From a checkpoint of a small masked image model: 12200 steps, trained on rendered scenes of coloured solids on a plain floor.
Rows from block 4 of a small masked image model, named by matrix and row number. Rows with one number belong to one channel. Each number is 50 + 10 x the weight over its row's rms, rounded and kept within 0 to 99. All counts start at 0. After the name is the row's rms in percent of the matrix's.
After each channel's rows are labels from the 100 images, of 14976, where the channel reaches its highest value: "top examples" is what is common among them. Only what is clearly more common there than usual is listed. The data: rendered scenes of coloured solids on a plain floor. In brackets: how many of the 100, against the usual share in percent.
# convs1: grouped (16 groups) 3x3 conv (model.blocks.4.convs.1.weight, 128x8x3x3), inputs within the group 0-7, a 3x3 kernel for each
# convs2: expand pointwise conv (model.blocks.4.convs.2.weight, 256x128x1x1, transposed), outputs 0-85

convs1.41 100:58 67 52 61 60 40 66 53 39 54 38 57 33 71 56 49 55 52 54 56 55 77 40 37 65 56 56 42 48 57 19 62 70 49 44 60 51 39 44 61 45 49 50 54 53 50 49 41 59 49 29 46 45 46 49 59 44 46 45 40 55 48 42 51 44 48 31 43 59 49 47 49
convs2.41 111:52 54 40 38 58 65 47 67 37 58 51 59 51 59 40 57 37 48 49 51 27 69 38 48 59 41 34 56 56 45 63 56 59 39 57 41 40 50 49 46 51 24 37 49 55 55 63 44 49 41 53 32 55 44 44 58 40 56 47 37 54 48 61 54 53 64 60 45 66 55 58 43 44 39 52 47 38 51 66 39 51 36 63 49 49 48
top examples: blue object (71 vs 22.3); its colour: blue (50 vs 8.6)

convs1.98 114:60 58 52 45 33 65 52 66 45 49 60 56 61 48 57 51 51 46 47 48 51 49 79 29 45 32 53 56 55 48 56 41 50 51 37 51 54 57 52 52 50 66 49 52 65 54 56 48 44 52 46 58 46 51 49 57 58 47 80 33 51 31 45 53 48 64 50 70 34 54 30 59
convs2.98 093:71 41 57 47 38 54 48 51 32 37 53 53 52 55 49 63 48 50 35 47 59 60 37 48 57 69 37 39 59 48 61 54 32 55 43 40 49 46 72 54 64 42 33 53 48 51 52 52 59 39 55 49 53 59 51 43 22 54 54 45 55 51 43 76 57 73 48 29 61 48 52 40 52 39 68 53 45 69 31 39 55 52 52 37 55 28
top examples: light from the right (53 vs 25.4)

convs1.39 093:51 56 31 39 63 45 58 24 40 54 54 55 46 53 56 49 44 53 51 49 57 45 35 48 56 44 59 50 41 57 69 32 81 57 67 61 45 44 56 38 32 60 46 61 46 43 46 37 54 48 53 43 43 55 51 53 52 49 34 47 56 57 47 60 58 58 53 65 54 53 78 49
convs2.39 114:52 46 53 27 57 33 53 51 63 50 47 47 51 46 42 47 44 41 28 59 56 40 37 41 34 63 44 41 64 53 61 45 71 44 60 51 43 47 69 64 49 52 64 45 39 47 57 54 49 54 41 38 65 33 63 44 74 41 44 38 64 52 37 48 47 25 49 50 44 40 56 47 49 53 53 60 43 33 54 56 47 47 50 49 46 59
top examples: light from behind the camera (54 vs 24.8); teal object (52 vs 22.1); blue object (46 vs 22.3); dome (30 vs 11.6)

convs1.85 096:46 63 49 48 56 42 46 43 51 41 76 67 49 66 54 48 45 52 48 82 50 49 46 61 39 40 47 40 37 55 52 56 53 49 50 45 43 50 51 36 61 47 56 50 47 45 77 54 31 64 48 33 30 48 61 66 55 46 44 49 50 50 55 51 27 58 49 63 41 45 46 50
convs2.85 108:38 46 42 55 55 44 49 31 79 57 26 34 55 51 42 67 36 52 68 53 26 60 65 45 53 40 39 48 55 47 53 71 48 54 39 50 65 49 60 55 45 54 51 45 64 51 44 54 59 62 46 46 46 66 74 52 67 52 36 53 66 45 47 51 60 52 55 47 38 46 48 40 47 60 51 51 55 51 39 44 46 39 87 36 68 58
top examples: teal object (57 vs 22.1); light from behind the camera (52 vs 24.8); purple object (46 vs 22.8)

convs1.68 107:50 68 45 56 49 55 60 46 54 46 49 46 45 67 51 47 44 47 35 35 51 34 63 40 48 44 45 41 35 36 42 75 49 41 51 43 47 50 42 40 65 41 38 42 45 44 38 46 42 60 48 40 51 49 53 40 44 35 71 46 43 47 39 48 27 47 30 78 50 53 51 51
convs2.68 109:60 51 41 47 53 61 49 50 51 61 69 44 42 47 67 48 50 70 38 54 56 40 35 38 73 48 56 32 51 72 43 56 57 61 58 66 56 50 55 65 51 50 46 48 85 41 53 29 55 64 51 41 38 34 29 58 26 58 57 42 47 39 61 37 65 62 54 44 71 42 64 48 32 39 57 52 39 54 54 56 53 57 49 45 63 38
top examples: chain link (39 vs 11.4)

convs1.81 099:38 91 57 46 59 60 43 64 51 43 54 49 44 35 71 48 47 47 46 54 44 49 47 56 53 51 55 42 49 38 46 44 46 40 56 58 50 44 51 47 58 49 34 41 37 46 68 49 59 71 68 51 39 49 58 65 47 49 38 55 42 37 50 65 47 59 51 56 42 31 50 42
convs2.81 107:48 33 64 47 50 61 61 25 52 49 39 54 54 43 40 61 55 53 64 41 44 50 44 44 49 51 50 41 36 36 36 63 51 65 37 46 44 57 43 36 39 58 50 46 32 49 53 67 51 54 49 44 41 53 52 46 41 51 53 40 68 71 52 44 42 48 53 59 41 53 66 53 62 42 46 59 72 54 57 67 39 48 71 67 54 53
top examples: teal object (92 vs 22.1); its colour: teal (56 vs 8.1); disc (29 vs 12.1)

convs1.101 098:35 30 50 53 46 42 53 65 50 53 59 51 51 62 53 47 42 42 42 40 45 45 75 49 43 47 34 58 68 61 63 62 45 47 14 30 38 42 46 50 39 47 36 53 36 50 55 51 52 71 56 49 38 35 50 49 50 51 48 55 48 46 44 45 44 47 40 59 49 52 55 40
convs2.101 104:59 48 50 56 51 44 50 30 51 41 57 41 54 60 38 71 50 30 60 47 44 55 71 41 36 47 55 42 50 47 47 43 44 39 51 51 64 57 47 51 34 60 27 34 57 41 37 61 49 71 51 56 49 60 54 50 40 42 44 65 44 59 40 67 67 68 41 61 50 45 49 50 58 48 71 40 57 57 41 45 49 45 50 67 47 55
top examples: red object (54 vs 22.8)

convs1.42 102:36 43 54 46 50 49 53 54 57 54 64 48 52 62 29 53 47 55 46 52 49 58 47 53 66 62 56 70 59 48 51 51 37 52 29 71 61 46 42 50 50 48 51 49 57 53 51 66 46 49 73 65 64 68 53 46 44 53 52 65 61 62 41 48 60 73 41 55 58 42 65 31
convs2.42 110:53 52 59 45 48 44 34 51 60 78 51 28 38 56 27 69 50 48 49 42 46 63 61 42 55 47 41 48 42 34 46 45 54 53 45 34 33 58 29 51 52 39 70 47 53 50 46 60 53 62 61 51 48 60 41 47 54 59 54 50 54 41 49 50 46 57 48 53 58 41 29 50 54 60 42 52 54 69 30 42 52 42 50 30 66 64
top examples: blue object (47 vs 22.3); bowl (30 vs 11.8); its colour: blue (28 vs 8.6)

convs1.87 129:61 66 34 34 69 50 43 38 58 47 46 51 41 67 42 49 42 57 45 50 40 50 76 46 42 45 52 38 51 52 42 56 51 51 48 46 47 57 51 48 33 54 41 52 49 57 43 39 49 84 30 33 41 70 48 49 47 41 60 48 44 48 45 56 60 54 57 29 56 51 52 53
convs2.87 121:48 35 43 63 25 36 51 46 53 53 67 55 49 58 40 49 35 44 56 54 43 46 57 60 41 63 46 46 63 57 39 45 67 53 39 53 66 56 73 43 55 50 42 53 49 55 45 54 61 54 38 41 51 52 65 48 45 61 41 50 63 56 35 59 62 50 51 50 50 52 39 44 36 63 41 52 87 46 51 64 62 43 46 56 35 54
top examples: teal object (46 vs 22.1)

convs1.106 086:62 50 53 58 63 45 52 50 42 44 60 50 59 61 64 53 81 51 61 41 52 35 34 59 60 67 44 41 64 49 53 57 50 44 70 41 61 74 53 46 42 42 62 52 53 52 58 57 48 45 56 43 48 52 44 36 44 39 33 56 49 50 57 42 44 50 51 72 36 45 45 32
convs2.106 095:44 59 63 42 47 57 62 42 54 67 60 42 71 35 58 62 32 67 48 59 76 45 61 46 58 46 46 41 55 57 57 75 48 72 64 66 42 60 47 24 47 48 54 74 55 59 55 51 29 57 55 53 58 62 63 49 45 42 51 54 58 53 38 55 52 45 49 60 52 46 27 46 48 66 46 58 47 49 71 52 56 57 53 55 48 43
top examples: black object (67 vs 22.2); its colour: black (28 vs 8.6)

convs1.67 108:61 71 68 61 43 63 47 44 48 43 50 40 60 63 42 49 42 50 45 48 35 53 74 49 49 53 45 39 40 36 48 64 40 41 55 51 44 55 46 54 67 48 42 52 50 40 36 42 49 65 35 56 49 52 45 54 49 61 60 46 50 57 50 43 34 39 47 90 44 51 48 49
convs2.67 105:56 47 36 47 52 60 60 35 31 34 69 64 67 52 66 58 60 56 62 48 56 51 55 30 49 47 51 46 59 65 65 51 38 67 52 65 52 60 53 35 64 49 58 53 68 51 43 56 52 35 46 38 57 38 48 51 59 71 49 63 54 48 66 42 71 40 41 55 52 53 59 47 42 44 30 48 63 48 50 38 40 43 40 52 56 49
top examples: teal object (68 vs 22.1); its colour: teal (26 vs 8.1)

convs1.102 087:51 57 45 52 38 45 50 41 50 44 54 58 50 76 50 46 54 53 45 51 51 57 82 48 47 56 44 46 38 52 45 57 49 57 74 51 52 48 46 68 48 44 51 72 52 43 62 41 47 81 60 54 59 63 52 60 54 51 37 58 48 64 60 53 50 48 52 64 48 49 76 46
convs2.102 098:51 40 73 51 40 41 59 47 53 69 56 47 66 40 44 58 58 59 53 56 63 61 65 58 55 47 37 44 59 62 54 59 50 51 53 77 44 58 52 41 48 47 52 54 60 64 56 53 52 42 39 39 47 55 45 57 55 67 45 75 61 37 58 33 48 49 58 51 71 42 60 53 57 44 50 64 46 59 70 38 51 59 42 32 45 45
top examples: red object (59 vs 22.8)

convs1.31 106:55 50 57 57 67 45 48 53 45 53 38 43 65 71 59 41 36 53 58 43 38 54 51 32 47 46 46 51 53 43 38 58 40 48 56 58 37 62 70 58 64 51 57 45 43 50 37 55 36 71 42 47 61 48 35 60 50 59 44 35 40 48 47 56 68 32 44 69 65 46 60 60
convs2.31 102:56 47 43 28 65 55 53 56 65 73 57 57 62 51 54 47 48 47 13 52 63 73 46 56 63 32 54 51 57 34 59 47 39 32 39 52 41 51 30 51 49 41 40 62 66 49 30 53 51 41 40 69 55 53 52 62 50 71 56 52 42 69 40 36 56 50 51 50 55 56 48 41 66 49 51 55 55 58 36 51 72 54 61 55 60 59
top examples: black object (46 vs 22.2)

convs1.47 111:46 38 48 40 56 60 37 47 58 44 61 58 67 33 54 55 56 39 48 46 58 31 61 78 56 52 50 50 42 52 73 40 34 61 43 44 51 66 46 52 58 47 36 62 63 54 48 61 52 61 36 33 49 56 53 55 50 49 59 54 55 50 48 48 53 60 45 59 33 55 72 34
convs2.47 109:58 55 49 55 55 54 44 51 54 47 43 66 59 65 47 50 38 51 26 70 41 54 57 56 60 36 42 37 43 32 65 37 51 27 46 53 67 41 34 64 55 41 46 53 50 45 58 55 54 35 50 27 41 53 52 49 48 51 60 47 71 49 55 44 32 57 46 47 53 47 52 54 53 46 41 51 46 55 29 45 53 57 49 47 20 53
top examples: blue object (69 vs 22.3); teal object (49 vs 22.1); its colour: blue (41 vs 8.6)

convs1.46 089:49 53 54 52 35 67 72 62 62 55 46 45 43 56 46 43 25 50 63 52 49 56 57 41 62 57 74 55 56 67 28 35 57 52 37 39 55 47 51 63 56 32 64 47 52 60 53 52 45 35 40 49 38 57 58 42 51 61 54 45 46 53 62 43 44 65 47 39 52 47 37 57
convs2.46 092:44 41 57 23 30 51 40 53 70 46 47 24 43 57 53 48 56 58 47 44 50 47 54 67 56 52 40 54 63 57 38 61 52 62 48 49 45 45 39 46 52 47 48 51 34 43 63 48 63 27 42 40 55 39 54 62 46 63 60 49 35 55 40 53 52 30 42 51 41 29 35 42 40 55 47 50 72 41 50 42 62 47 35 55 60 54
top examples: light from the right (66 vs 25.4); bowl (28 vs 11.8)

convs1.63 117:53 45 51 48 47 56 53 52 61 41 54 43 53 52 50 42 42 62 54 51 51 51 32 53 46 60 54 53 50 50 42 42 54 40 61 37 45 65 49 71 63 26 53 29 50 50 47 52 55 32 57 51 52 51 72 66 39 65 39 47 28 36 52 60 36 59 45 33 59 54 70 59
convs2.63 111:50 43 58 53 53 49 82 46 50 51 41 55 42 56 44 56 35 48 48 51 36 44 28 46 49 60 48 42 45 71 54 36 52 48 53 57 63 62 60 51 47 48 39 48 64 47 49 49 55 63 53 54 57 52 45 52 38 60 49 43 63 59 52 51 77 63 66 59 47 52 64 48 45 44 59 65 34 70 55 58 48 37 50 60 45 41
top examples: black object (45 vs 22.2); pyramid (33 vs 11.4)

convs1.57 093:51 60 53 49 70 70 44 49 57 50 44 59 52 63 70 58 50 48 66 36 63 54 60 66 55 55 48 46 49 56 47 49 63 48 31 37 62 27 36 66 36 59 54 76 52 41 45 46 49 47 43 54 51 48 46 55 70 41 51 62 48 51 51 51 61 62 57 45 66 48 53 44
convs2.57 100:58 54 53 53 30 40 48 48 64 56 54 47 55 53 16 55 48 68 54 63 33 46 50 43 63 57 42 44 63 51 57 48 41 43 47 40 44 45 46 46 47 26 63 53 59 49 40 42 48 53 65 64 54 64 64 38 41 59 53 43 66 40 37 38 56 44 41 44 52 43 51 54 37 62 37 68 35 69 55 36 52 59 50 53 47 41
top examples: blue object (51 vs 22.3); dome (31 vs 11.6); its colour: blue (30 vs 8.6)

convs1.4 097:40 60 57 55 23 56 52 69 62 50 57 43 44 24 50 55 45 60 58 65 68 56 55 69 59 58 61 44 41 41 35 49 36 35 38 43 57 55 42 71 51 54 39 58 65 62 54 52 41 42 62 48 53 45 51 46 48 64 41 58 50 38 50 44 66 45 48 49 55 45 54 50
convs2.4 106:45 65 44 61 45 56 50 51 43 49 36 39 45 45 48 43 22 32 56 44 61 36 31 60 52 62 52 48 63 59 56 43 47 55 63 54 70 44 41 56 37 68 50 41 59 49 35 27 53 60 71 56 49 40 38 54 50 64 64 67 50 41 49 59 48 36 47 46 43 51 50 53 51 54 57 52 17 50 54 48 23 34 42 64 49 50
top examples: light from behind the camera (70 vs 24.8)

convs1.45 107:64 52 47 44 59 47 50 37 41 40 49 57 54 42 61 49 47 58 51 42 43 32 71 39 44 48 45 65 58 51 73 46 59 50 64 54 45 45 71 40 45 63 43 42 49 40 41 51 42 62 39 51 33 42 52 63 49 55 58 54 51 58 53 42 27 52 44 63 52 44 44 81
convs2.45 117:40 56 52 57 47 48 58 40 43 40 42 34 46 39 75 48 55 54 63 49 48 50 52 49 50 28 35 48 41 40 60 45 43 69 26 52 30 47 40 53 34 54 45 55 35 41 53 40 53 44 51 60 43 57 61 57 38 48 48 50 47 54 82 51 27 51 40 52 32 52 36 56 26 43 52 51 66 44 48 62 59 66 26 69 52 40
top examples: blue object (62 vs 22.3); its colour: blue (43 vs 8.6)

convs1.56 100:53 58 47 43 47 51 50 56 57 60 57 51 53 45 49 56 52 30 52 54 50 46 29 52 59 54 55 43 41 49 59 76 61 59 25 24 47 33 45 41 57 44 46 51 44 57 58 46 56 63 54 44 58 50 41 48 38 45 56 49 41 67 39 64 45 58 54 20 66 52 57 59
convs2.56 091:51 29 52 40 74 50 44 49 37 52 57 69 72 44 60 54 52 39 46 36 55 48 42 64 74 36 57 53 60 40 49 31 46 55 48 49 50 54 39 38 54 62 54 53 50 54 25 51 55 58 52 52 48 55 55 38 65 62 70 37 54 44 58 52 52 40 51 33 51 66 56 61 45 52 46 45 67 66 74 45 38 49 30 45 38 57
top examples: disc (35 vs 12.1)

convs1.49 090:44 60 44 36 40 48 34 40 52 67 44 53 56 37 57 60 50 50 55 46 57 60 55 52 41 49 47 64 52 38 50 63 29 65 55 48 48 56 48 52 55 37 52 43 50 53 54 43 66 66 72 47 65 52 41 63 49 58 57 64 62 54 68 42 56 41 38 75 41 44 29 52
convs2.49 092:53 53 60 47 34 44 41 64 49 51 39 55 50 44 48 50 27 60 32 50 80 51 43 60 63 26 38 51 64 51 49 45 61 55 67 49 31 44 52 40 36 45 56 49 50 47 65 44 46 47 57 57 48 47 37 28 69 46 50 42 62 34 62 59 48 41 36 30 39 43 52 44 44 39 40 47 38 42 30 44 37 73 34 48 40 55
top examples: disc (31 vs 12.1)

convs1.34 100:55 61 61 54 46 64 44 46 57 60 40 43 43 48 32 50 50 62 52 34 57 43 32 58 53 63 51 47 41 32 53 90 50 47 39 58 56 52 57 51 28 60 46 52 41 54 61 63 54 55 42 45 47 51 52 57 50 65 55 39 58 48 57 61 68 55 70 54 52 49 57 58
convs2.34 095:46 47 51 60 34 59 50 42 78 47 49 47 46 45 50 63 50 54 52 46 49 48 42 42 48 33 44 71 57 61 33 53 31 55 40 56 50 56 54 45 41 32 51 41 49 72 41 65 40 43 63 59 44 55 57 50 54 68 44 37 55 40 38 62 46 58 43 49 43 49 25 48 57 58 42 52 56 59 38 42 55 50 40 60 50 53
top examples: teal object (55 vs 22.1); light from behind the camera (50 vs 24.8); capsule (48 vs 12.1)

convs1.113 114:45 44 46 55 56 38 40 60 45 50 40 52 46 54 43 58 28 53 51 52 54 55 46 42 64 52 58 50 43 49 48 58 52 54 65 53 55 43 50 46 59 43 49 82 37 56 39 45 46 74 41 29 91 47 54 48 44 40 47 52 52 49 57 49 42 53 51 49 46 50 70 45
convs2.113 100:50 58 46 59 64 52 31 48 48 52 59 64 57 71 43 51 44 52 28 49 71 58 48 49 65 58 55 44 48 43 43 45 50 27 53 43 46 46 55 45 54 33 58 45 54 42 41 49 45 45 57 58 17 48 30 48 47 58 44 56 46 40 37 34 59 40 39 49 59 43 50 66 42 36 43 54 52 59 40 67 50 41 54 37 46 50
top examples: capsule (34 vs 12.1)

convs1.104 097:48 52 55 51 23 58 50 58 52 48 53 41 53 41 58 48 49 47 57 50 47 36 86 64 49 50 49 55 41 54 53 38 42 54 46 76 47 44 51 58 22 62 43 62 56 46 49 43 45 41 53 44 58 52 59 47 52 47 78 51 48 49 52 49 45 47 41 42 32 50 34 39
convs2.104 112:36 50 47 58 38 48 43 64 77 49 44 45 44 32 42 45 44 52 65 47 54 32 26 56 47 44 51 50 41 60 36 65 42 54 42 57 58 31 34 64 42 44 61 50 49 55 35 51 56 41 45 50 58 61 39 72 53 51 62 65 36 43 45 45 44 44 50 55 58 51 52 58 60 25 44 50 47 34 43 60 41 40 48 23 46 58
top examples: red object (56 vs 22.8); disc (33 vs 12.1); its colour: red (33 vs 8.1); bowl (28 vs 11.8)

convs1.40 097:39 48 37 35 59 41 45 70 39 47 64 51 65 31 49 48 46 44 47 40 48 33 50 65 54 45 47 62 64 44 55 26 40 45 52 42 57 44 37 52 41 52 47 60 57 40 45 55 43 31 39 55 48 62 49 53 51 56 56 49 56 48 42 51 61 59 50 35 19 54 41 38
convs2.40 094:58 55 51 57 57 58 60 48 29 57 56 40 44 46 47 54 69 54 57 73 52 54 46 53 60 35 37 54 49 27 52 37 49 49 31 52 58 42 34 47 41 35 37 48 35 54 73 46 38 50 53 59 40 64 36 55 38 24 42 54 50 40 39 54 48 59 47 50 40 51 34 40 47 43 47 32 38 48 41 39 57 48 44 37 57 40
top examples: blue object (48 vs 22.3)

convs1.75 098:44 52 45 42 53 63 49 28 51 57 46 57 58 54 42 49 35 42 45 43 33 49 58 51 53 62 37 57 46 48 54 51 24 50 46 45 47 42 54 58 42 36 57 79 56 52 54 46 41 58 64 65 76 50 53 67 56 43 38 48 50 49 38 72 52 59 43 35 56 62 50 44
convs2.75 085:40 57 47 49 49 49 57 58 37 67 64 43 54 49 59 49 54 17 46 59 29 61 59 55 49 46 53 61 66 49 47 54 55 59 48 40 46 49 59 41 63 41 67 54 43 53 44 30 57 49 39 37 58 64 47 49 46 53 56 64 51 54 47 61 56 53 57 34 36 62 55 64 79 41 44 56 47 41 39 40 50 47 53 52 57 67
top examples: light from behind the scene (67 vs 25.3); count: five (49 vs 20.3)

convs1.124 097:48 59 43 48 56 39 43 29 38 50 66 61 36 34 33 47 40 42 58 61 49 45 37 58 46 43 52 47 48 50 48 56 47 66 55 57 53 42 55 54 43 74 45 74 56 46 49 63 43 55 44 54 50 45 53 47 47 56 45 64 59 81 74 48 48 40 48 48 37 45 44 39
convs2.124 106:53 65 49 29 62 74 44 58 43 61 42 50 45 53 48 69 62 67 37 52 62 65 55 36 47 57 45 57 55 55 58 42 29 51 50 59 43 55 52 62 54 62 44 58 41 59 70 44 54 50 48 37 57 43 56 44 59 56 63 41 42 54 49 31 41 25 43 35 39 66 80 50 44 53 49 42 59 54 46 42 50 58 42 51 47 52
top examples: chain link (36 vs 11.4)

convs1.66 093:54 56 63 69 35 53 49 68 54 46 64 42 47 56 60 48 47 48 58 61 45 38 49 48 47 38 52 60 66 38 30 50 43 46 46 37 47 46 43 35 41 46 56 33 44 40 65 31 33 46 50 46 47 51 44 52 29 29 60 49 50 40 52 61 62 53 45 65 47 56 33 62
convs2.66 091:56 46 50 56 50 35 58 49 34 49 46 65 51 49 48 56 43 50 59 42 47 55 46 56 58 47 39 57 50 32 61 48 41 36 68 38 43 56 44 42 48 53 71 63 73 58 63 67 41 45 42 55 43 52 33 48 37 35 53 47 48 57 65 55 47 27 48 58 52 54 63 53 51 37 53 48 52 57 54 37 46 49 47 33 43 46
top examples: teal object (47 vs 22.1)

convs1.70 121:46 60 59 51 33 38 54 56 57 44 51 47 47 58 38 50 32 41 32 64 63 65 22 49 55 48 53 52 51 50 58 41 59 47 43 48 68 61 39 47 51 42 32 52 58 50 71 61 35 56 40 43 47 53 29 48 48 44 69 38 61 43 49 56 52 51 50 28 43 47 53 46
convs2.70 102:61 56 40 60 32 68 28 59 29 50 54 50 50 50 56 46 45 54 45 44 75 52 28 53 56 57 54 45 67 33 44 55 67 51 54 47 49 42 47 65 48 60 59 39 55 36 61 38 53 46 53 49 39 40 36 53 57 58 56 45 36 41 68 34 57 53 41 44 52 42 82 50 44 43 62 36 51 74 69 48 54 51 42 65 57 48
top examples: blue object (50 vs 22.3); its colour: blue (26 vs 8.6)

convs1.91 111:54 54 59 71 36 37 49 57 45 46 51 45 60 53 41 48 39 46 55 51 53 45 37 57 58 63 66 48 54 42 39 64 49 79 49 48 62 52 48 56 45 37 52 31 55 59 42 52 42 55 63 38 75 33 53 54 45 46 55 49 53 48 53 60 52 49 45 67 47 60 40 21
convs2.91 097:47 54 49 65 52 39 44 38 49 73 35 34 44 62 51 57 64 55 44 59 27 49 56 46 32 56 50 40 43 60 60 34 67 44 37 52 61 57 40 47 42 48 45 50 48 56 47 50 56 44 68 57 57 40 37 33 56 44 62 50 43 49 36 47 54 59 52 46 51 58 43 57 49 53 44 44 47 75 55 48 49 49 41 67 54 36
top examples: bowl (28 vs 11.8)

convs1.28 107:48 42 39 46 65 33 46 40 48 53 47 52 31 40 70 40 69 76 57 45 50 51 62 33 39 46 48 50 45 40 53 56 36 52 69 51 47 55 55 58 44 39 45 38 41 48 47 50 37 66 36 44 51 36 45 52 36 37 59 55 53 76 55 53 63 48 47 48 48 55 56 40
convs2.28 093:48 51 57 51 56 55 50 75 40 74 52 71 57 68 42 53 60 57 49 60 52 49 59 51 62 38 58 59 54 55 37 63 57 57 50 51 60 30 39 65 65 59 46 70 58 51 61 48 41 52 38 35 53 58 52 40 37 41 40 58 55 48 66 52 61 56 58 51 49 59 44 35 59 36 54 39 32 51 37 38 53 68 50 42 61 51
top examples: bowl (35 vs 11.8)

convs1.127 087:53 62 51 55 66 16 57 38 26 50 41 37 43 58 54 46 49 47 39 46 37 62 45 50 49 47 43 37 45 51 42 43 68 44 62 66 58 59 40 56 68 63 56 58 58 57 41 45 47 38 36 55 33 49 42 45 45 57 48 44 50 46 52 49 46 38 55 68 37 48 57 36
convs2.127 098:37 61 64 47 65 30 61 57 53 46 52 64 50 49 44 47 62 36 56 63 38 72 50 54 70 49 42 56 62 51 34 48 40 46 36 46 65 56 44 48 56 71 42 58 54 46 59 23 52 40 41 52 69 46 47 56 53 33 58 53 62 54 63 69 49 58 64 56 64 55 52 52 68 33 47 58 56 67 45 60 66 74 38 62 35 60
top examples: red object (56 vs 22.8)

convs1.5 114:54 40 52 53 32 44 71 75 41 37 46 34 50 46 44 66 69 42 47 70 44 46 56 42 42 29 51 50 53 36 48 47 55 53 60 39 37 55 63 52 42 45 43 51 40 57 67 47 61 40 51 39 52 68 54 61 47 35 53 49 50 47 59 54 54 55 54 29 61 48 39 47
convs2.5 094:41 71 60 49 43 52 53 75 55 43 62 57 46 55 39 37 72 40 49 49 45 53 37 67 63 56 34 48 53 62 59 69 42 74 40 40 49 54 59 60 58 43 60 58 56 55 38 71 55 52 62 25 56 50 47 34 54 48 46 47 64 50 50 42 44 36 46 54 38 57 47 59 46 45 54 50 62 55 44 31 63 47 50 47 61 45
top examples: light from behind the camera (52 vs 24.8)

convs1.3 096:56 53 64 37 39 48 42 28 47 45 54 40 36 40 38 38 34 38 46 51 52 42 73 49 32 40 39 54 48 48 50 47 48 69 41 51 49 49 37 41 61 52 35 40 45 43 50 47 68 59 48 64 71 42 46 45 54 56 58 55 54 54 51 58 50 41 60 50 44 54 75 66
convs2.3 098:54 44 50 61 52 55 45 50 45 53 60 44 62 25 37 48 49 53 39 54 44 53 49 48 63 64 42 58 39 70 56 32 65 51 57 46 49 59 40 38 55 52 54 40 40 58 36 64 45 50 57 70 47 46 48 66 47 31 73 53 37 43 34 32 54 55 50 50 47 39 65 41 60 37 47 65 38 40 52 64 36 46 66 46 38 45
top examples: capsule (44 vs 12.1)

convs1.74 089:49 52 56 39 52 52 49 73 33 48 55 47 58 82 49 44 67 55 48 45 44 44 25 55 56 58 49 57 37 48 47 63 48 56 59 50 57 38 39 59 61 53 61 52 53 53 50 49 53 64 60 56 48 49 43 56 48 29 67 41 38 51 50 49 37 54 45 65 54 46 77 58
convs2.74 089:56 66 76 47 54 66 59 65 43 33 54 54 43 51 66 57 36 51 32 49 67 55 43 40 48 59 63 46 56 41 37 37 32 39 58 58 58 52 40 60 41 64 45 41 59 45 35 43 48 40 55 39 55 29 56 51 36 53 45 43 26 32 66 55 40 55 41 64 52 57 58 46 35 53 62 56 54 39 59 37 59 48 57 50 46 60
top examples: light from behind the scene (70 vs 25.3); disc (33 vs 12.1)

convs1.61 102:56 46 56 59 34 45 49 52 43 46 47 66 68 44 50 56 53 50 54 53 41 40 45 57 47 48 57 41 48 46 59 36 60 52 34 55 58 61 45 49 63 77 68 68 61 55 48 53 53 47 49 52 59 66 58 43 54 42 65 30 67 53 31 57 35 46 59 69 41 47 44 33
convs2.61 100:34 56 74 48 40 51 58 55 59 49 44 45 43 68 48 43 47 41 45 57 50 48 44 28 46 57 41 50 50 61 69 42 41 56 49 59 30 49 37 47 40 39 41 59 65 35 65 46 61 40 67 61 49 35 61 33 47 44 38 38 64 46 68 34 43 47 49 54 52 50 62 38 49 56 48 38 58 46 71 45 57 47 50 39 38 51
top examples: light from the right (61 vs 25.4); red object (48 vs 22.8); dome (32 vs 11.6)

convs1.105 089:45 48 45 46 75 54 49 49 37 65 59 59 53 15 65 53 57 58 54 56 46 48 38 56 45 43 54 50 58 52 54 71 73 54 50 68 47 50 36 45 51 53 37 44 46 41 55 46 45 70 48 49 49 41 50 50 48 55 51 48 48 50 58 44 36 33 39 76 53 46 51 43
convs2.105 092:66 67 50 69 51 64 58 48 39 62 58 68 45 56 45 53 55 62 38 64 60 51 52 65 41 40 54 64 55 45 64 52 34 50 44 55 48 61 63 54 64 51 41 64 54 36 65 52 60 30 43 45 51 53 46 48 49 52 55 61 35 66 55 66 61 40 50 40 51 58 44 53 48 74 62 51 49 57 55 51 57 54 62 64 57 42
top examples: black object (50 vs 22.2)

convs1.119 112:51 66 49 43 48 39 47 58 46 47 37 47 47 52 47 46 43 59 53 62 60 48 38 63 53 58 59 51 57 57 58 47 51 53 62 55 46 30 48 36 87 40 58 41 53 48 23 50 48 49 50 49 37 33 43 57 55 49 20 51 52 69 45 44 36 44 49 59 44 45 47 59
convs2.119 101:51 64 51 36 40 63 54 72 49 42 56 57 65 53 69 47 34 43 29 47 63 46 63 46 36 64 42 49 44 44 34 52 52 31 32 49 46 47 69 51 54 71 54 41 63 49 50 50 45 35 58 56 68 43 48 46 54 39 57 46 53 46 66 50 75 56 45 59 34 44 55 43 50 64 58 52 48 49 43 34 34 47 48 41 47 60
top examples: count: five (45 vs 20.3); wedge (29 vs 12.2)